config.yaml
model: "multi-label image tagger"
dataset: "rosettes with rotational symmetry"
train_examples: 97500
image_size: 32
crop_scale_min: 1
horizontal_flip: true
rotation_deg: 5
arch: "repvgg"
norm: "batchnorm"
hidden_act: "gelu"
depths: [2, 4, 4]
kernel_size: 3
stem: "single"
widths: [64, 128, 256]
num_labels: 18
init: "torch_default"
optimizer: "adamw"
learning_rate: 0.0021
beta1: 0.9
beta2: 0.999
eps: 1e-08
max_steps: 33700
batch_size: 256
epochs: 88.5
lr_schedule: "cosine"
final_lr_fraction: 0.1
warmup_steps: 1680
weight_decay: 0.01
Rows from block 5 of a small multi-label image tagger, named by matrix and row number. Rows with one number belong to one channel. Each number is 200 + 30 x the weight over its row's rms, rounded and kept within 0 to 999. All counts start at 0.
Before each channel's rows are labels from the 100 images, of 14848, where the channel reaches its highest value: "strongest on" is what is common among them. Only what is clearly more common there than usual is listed. The data: rosettes with rotational symmetry. In brackets: how many of the 100.
# c3: 3x3 conv (model.blocks.5.c3.weight, 128x128x3x3, each kernel summed), inputs 0-127
# c1: pointwise conv (model.blocks.5.c1.weight, 128x128x1x1), inputs 0-127

strongest on: vivid (50); seven-fold (33)
c3.44,160,171,136,215,205,203,158,220,210,169,174,213,200,203,166,238,217,208,195,168,204,196,235,177,203,163,202,164,235,226,129,148,225,176,193,189,253,179,206,228,200,196,219,208,160,171,225,220,203,180,161,144,169,221,202,160,200,224,170,216,225,195,168,157,134,193,167,147,167,217,217,166,209,178,222,156,184,158,210,247,195,196,125,195,232,182,206,187,196,131,183,161,202,164,201,127,124,218,166,196,188,198,200,202,225,196,183,163,184,188,159,219,163,179,211,218,201,167,169,216,209,197,182,211,203,271,185,153
c1.44,166,162,198,182,191,202,189,219,179,194,202,206,187,168,220,154,210,202,218,191,183,180,187,220,202,207,173,186,151,223,199,140,206,202,193,218,239,199,238,174,228,171,126,164,154,174,168,201,198,239,214,157,212,184,141,172,158,186,224,208,173,218,215,206,191,205,227,217,194,228,177,228,193,224,214,212,175,210,210,148,185,217,222,221,55,203,253,185,215,181,190,225,198,220,231,166,250,135,172,182,209,250,181,215,194,160,189,193,202,215,174,138,186,135,194,224,220,164,172,205,215,178,209,199,195,280,180,204

strongest on: dark (100)
c3.24,242,213,168,212,224,213,209,194,206,199,198,131,157,246,190,213,204,232,210,160,118,217,146,182,90,204,231,182,214,227,151,140,188,218,177,199,235,216,181,201,242,201,247,149,183,144,199,217,164,181,214,234,158,215,197,202,185,199,221,202,161,188,197,215,228,192,220,175,219,272,181,187,170,108,219,233,179,219,219,174,192,229,148,174,212,214,193,201,202,175,165,178,201,194,201,222,163,193,172,161,189,167,192,192,177,229,161,229,191,164,166,204,198,229,214,210,169,205,232,211,139,207,202,211,180,205,211,166
c1.24,215,187,148,236,217,230,179,193,210,185,202,202,111,221,202,163,225,209,210,142,150,212,164,171,177,197,224,171,163,213,169,138,204,204,183,177,219,179,182,172,224,187,225,114,208,196,185,210,174,162,213,178,200,185,181,225,153,153,194,194,191,214,189,206,200,165,197,152,221,233,202,153,165,141,204,243,161,212,204,172,237,197,233,174,179,230,189,195,238,143,156,155,153,227,213,160,110,208,198,159,182,202,171,172,184,179,216,164,199,185,210,159,192,189,183,194,182,208,186,161,169,200,201,187,143,211,164,151

strongest on: vivid (39); seven-fold (34)
c3.84,169,191,207,189,197,197,185,181,184,175,190,228,178,161,190,145,183,206,161,186,225,189,217,143,220,170,232,202,189,201,184,199,197,198,207,166,225,162,181,151,253,213,217,156,187,200,184,144,207,208,191,178,217,164,210,202,191,164,157,198,235,158,179,234,169,176,136,165,176,231,198,126,208,239,221,197,207,157,209,170,192,188,203,156,85,215,159,181,185,176,218,170,206,193,231,178,196,235,180,159,227,168,198,186,252,154,192,208,144,146,178,166,196,180,149,158,144,162,192,185,157,196,198,174,185,195,183,157
c1.84,206,188,98,219,191,155,216,185,187,208,234,181,200,203,220,204,202,174,145,177,233,230,194,234,197,196,202,183,206,215,206,194,225,192,177,190,244,170,201,237,229,184,185,219,171,155,224,249,170,205,207,238,165,186,188,182,288,223,188,259,206,270,193,215,191,206,176,223,178,221,223,183,295,152,216,159,175,165,245,212,246,194,132,182,162,197,214,169,208,199,248,145,191,218,225,173,176,229,173,228,160,170,205,170,208,180,154,174,160,233,196,205,209,152,158,180,200,185,228,201,191,171,226,201,200,218,213,204

strongest on: vivid (40); five-fold (38)
c3.63,162,201,174,205,195,210,220,185,153,195,178,137,177,184,173,161,206,165,156,209,178,215,200,181,185,211,160,207,198,148,171,217,205,206,190,147,205,168,166,188,241,172,170,196,178,217,170,197,183,265,156,165,181,172,224,222,186,174,196,151,251,187,137,167,180,170,160,181,192,242,152,144,202,202,190,209,216,207,237,206,203,211,229,182,207,188,174,187,232,175,156,173,168,200,224,172,204,199,138,179,207,207,167,147,205,161,198,189,175,202,206,146,221,99,167,217,155,207,179,204,194,167,175,197,139,135,175,237
c1.63,179,183,224,136,187,145,186,221,196,180,217,211,172,231,191,162,174,172,177,187,177,210,196,210,230,206,184,169,233,103,180,194,175,185,143,166,193,202,159,145,181,202,155,211,207,197,195,156,169,203,138,122,214,131,191,209,190,203,219,171,208,154,152,166,175,182,176,168,185,216,157,191,214,225,197,210,195,210,188,204,139,205,206,218,182,159,194,187,177,137,189,165,146,184,202,186,196,170,195,222,195,175,206,152,202,205,234,168,232,206,196,218,227,142,159,215,152,149,188,155,171,189,181,199,161,164,162,198

strongest on: vivid (46); ten-fold (31)
c3.91,166,211,146,261,224,177,209,199,176,168,186,186,246,186,176,197,229,182,180,181,202,206,200,152,166,210,191,173,215,258,232,163,221,195,160,181,168,152,209,231,201,182,217,233,193,186,238,257,149,165,218,141,149,194,168,198,159,208,162,221,211,218,167,190,197,191,186,206,204,159,154,156,248,200,202,181,194,190,221,236,189,209,190,192,231,164,175,173,186,191,193,78,209,149,171,150,162,225,181,224,214,200,186,223,228,226,138,196,190,233,196,212,151,180,217,185,144,167,157,185,209,206,182,220,183,161,194,204
c1.91,195,179,233,242,199,184,233,216,209,227,175,191,190,207,241,157,210,132,177,207,206,202,222,219,194,192,230,195,161,227,195,150,206,226,228,170,268,145,249,196,205,171,172,187,204,212,170,225,178,205,156,203,203,256,222,212,146,137,189,196,200,251,215,204,183,197,215,215,213,173,179,176,211,204,180,205,188,203,211,183,226,222,254,223,139,153,250,211,227,232,187,146,201,211,191,144,177,131,242,229,172,128,201,224,185,122,229,182,223,214,155,151,183,169,224,170,179,195,199,199,170,162,215,173,180,183,170,175

strongest on: dark (48); four-fold (34)
c3.14,183,181,169,168,204,182,185,197,171,179,162,218,179,193,104,190,191,194,195,151,177,187,173,198,203,225,158,210,151,166,161,191,183,213,202,174,223,186,163,155,214,172,167,170,175,150,175,166,175,202,169,200,148,166,212,197,170,182,160,183,200,138,207,193,171,179,194,146,165,229,154,168,164,209,163,202,145,200,211,156,166,180,173,198,173,187,203,173,231,148,142,144,224,215,208,149,179,148,133,165,180,180,185,143,176,184,177,182,190,160,192,180,208,150,198,174,166,248,211,230,181,180,195,181,209,173,194,206
c1.14,214,200,197,194,260,209,231,178,178,183,195,241,150,246,182,223,231,193,236,206,198,193,203,195,247,181,179,211,197,182,118,198,213,217,210,177,195,123,239,195,211,187,227,187,199,162,171,228,170,185,157,194,144,241,221,226,194,204,202,222,220,207,208,191,159,166,193,145,195,249,149,172,174,153,180,135,193,233,192,178,216,210,153,217,214,219,208,195,175,187,146,205,199,136,208,183,178,154,220,215,215,210,246,193,194,184,133,187,183,231,129,220,270,204,216,228,184,225,165,248,142,184,205,177,187,186,233,222

strongest on: pinwheel (85)
c3.39,140,178,206,162,231,180,184,161,156,162,184,212,206,213,188,225,175,153,213,221,171,189,201,205,191,189,207,211,226,178,159,134,183,230,259,204,217,151,190,175,227,232,152,207,175,204,220,208,165,193,186,173,148,169,232,168,194,195,239,165,238,203,171,183,163,174,184,198,160,237,176,182,241,196,167,163,173,213,210,165,199,212,222,169,235,229,250,221,171,113,189,180,204,212,127,115,177,159,160,206,160,175,201,245,219,175,205,174,208,189,227,176,194,167,222,254,183,227,178,212,199,181,170,168,222,148,196,189
c1.39,202,197,227,170,218,249,207,153,216,187,200,225,221,201,186,177,206,178,178,254,169,201,193,155,190,177,208,228,173,206,195,177,237,196,238,186,209,162,210,143,190,138,148,151,176,188,205,145,174,198,168,238,133,149,183,172,171,215,198,192,180,162,198,161,197,217,177,227,175,212,171,194,224,205,187,187,193,203,199,116,232,190,244,173,155,195,221,211,205,153,206,197,143,178,174,117,180,123,140,203,189,197,202,243,181,190,205,136,205,222,211,180,176,199,151,214,172,209,185,211,205,173,168,156,169,189,159,209

strongest on: vivid (55)
c3.99,215,169,236,174,175,167,204,202,184,177,194,178,195,224,255,180,157,199,134,191,183,168,245,175,228,144,209,234,218,220,172,208,201,168,95,158,164,179,190,210,198,188,235,222,170,249,172,225,207,206,184,198,173,183,173,185,169,184,167,217,212,203,164,196,163,205,218,177,195,167,173,183,207,196,226,187,155,183,201,203,161,218,209,163,191,178,184,239,206,174,221,225,169,153,221,201,218,228,218,104,230,205,177,218,183,181,190,162,140,200,147,187,197,181,162,206,197,203,193,92,202,164,215,173,163,180,160,190
c1.99,194,137,259,165,170,168,205,201,184,194,203,156,195,160,171,250,159,183,132,243,184,163,219,200,181,175,161,220,179,183,205,202,213,179,158,206,188,210,180,189,210,195,179,198,188,218,187,175,138,181,220,144,208,193,168,202,146,175,195,164,222,135,203,179,191,186,190,236,174,198,246,176,198,233,209,180,172,191,209,162,173,204,260,130,188,169,231,233,208,183,226,169,193,212,247,216,210,178,197,168,187,222,113,205,150,193,193,172,147,170,210,180,203,188,186,134,148,194,224,138,177,151,174,193,192,199,215,204

strongest on: pinwheel (79); vivid (47); four-fold (35)
c3.77,178,180,174,218,137,184,180,230,155,209,136,200,221,191,225,230,220,213,137,162,188,153,183,179,201,172,165,173,247,202,157,152,221,177,204,188,197,173,150,215,205,178,199,149,217,187,179,197,165,187,207,163,150,210,197,177,201,178,157,171,170,184,211,187,201,219,198,183,227,205,200,141,211,175,219,211,191,119,189,163,201,179,146,180,196,193,230,158,159,179,146,223,155,209,160,184,173,193,206,215,217,150,199,176,165,215,212,225,182,172,191,156,199,211,136,160,207,196,230,207,116,127,174,170,172,197,185,204
c1.77,214,116,210,195,191,195,176,167,130,196,214,218,159,216,258,195,249,216,215,167,216,208,219,135,215,150,203,214,176,221,99,230,181,186,238,207,192,166,231,166,236,222,193,184,176,141,198,220,154,199,178,155,114,199,220,190,206,140,183,201,185,230,202,156,192,168,200,171,217,219,213,130,212,233,207,177,190,155,215,182,221,238,165,185,219,211,190,201,202,196,182,212,183,192,185,154,211,225,246,188,189,209,163,193,199,211,172,174,151,198,185,177,209,177,199,207,179,206,181,224,176,183,232,208,155,218,252,243

strongest on: vivid (53)
c3.98,132,210,165,219,205,172,142,213,219,173,201,210,214,198,130,166,187,213,221,112,168,210,168,180,210,233,241,217,222,169,117,177,189,172,168,200,174,213,110,197,187,203,178,148,156,161,211,207,178,208,144,171,173,152,218,220,205,184,164,200,234,175,197,188,185,215,182,194,210,181,186,158,232,226,200,185,241,221,190,192,177,163,151,218,240,186,223,217,227,179,182,177,217,252,216,190,164,199,140,163,210,163,168,160,174,203,154,175,186,203,195,167,166,207,219,186,177,207,172,191,164,217,168,216,223,159,210,175
c1.98,238,239,204,171,224,170,222,190,172,170,184,178,179,227,225,181,212,193,177,164,174,186,212,162,222,206,200,247,199,188,122,216,211,204,215,222,196,230,200,211,202,197,161,115,157,166,198,168,239,214,148,182,155,202,160,196,145,169,192,176,195,203,233,247,179,172,175,147,157,191,160,217,203,220,181,176,193,209,209,125,172,213,104,209,172,169,214,202,203,193,205,191,243,196,183,219,225,182,176,190,198,219,211,186,138,160,201,156,189,183,179,143,171,168,218,190,116,205,215,211,193,184,184,210,164,153,166,220

strongest on: pinwheel (92); vivid (56); three-fold (29)
c3.16,172,133,237,196,186,192,220,202,201,277,177,235,253,213,184,232,207,191,180,183,217,212,199,178,219,162,188,120,201,171,220,177,219,166,203,161,205,182,190,188,182,200,185,219,188,219,186,183,184,233,165,165,138,239,205,208,184,220,218,213,210,208,212,195,170,208,200,171,202,193,208,186,170,234,176,208,224,171,237,186,209,90,217,231,206,202,202,194,180,205,184,190,105,210,168,150,214,199,207,219,223,206,213,169,152,217,174,205,173,212,250,184,217,199,117,143,221,229,168,177,187,144,172,145,181,166,155,205
c1.16,188,167,213,182,183,183,197,136,172,250,219,197,186,219,206,171,172,225,222,184,222,183,204,227,209,146,179,197,176,243,193,188,175,180,234,156,185,182,212,188,204,197,185,187,221,205,166,195,153,206,164,200,180,206,215,173,132,199,185,210,191,232,184,134,170,199,197,162,236,201,204,100,175,231,206,215,239,198,216,176,224,147,199,189,207,188,215,215,177,200,195,220,141,222,176,105,175,132,237,225,224,218,194,162,163,212,193,233,130,195,247,183,180,204,184,215,173,229,130,210,167,162,197,182,184,149,170,173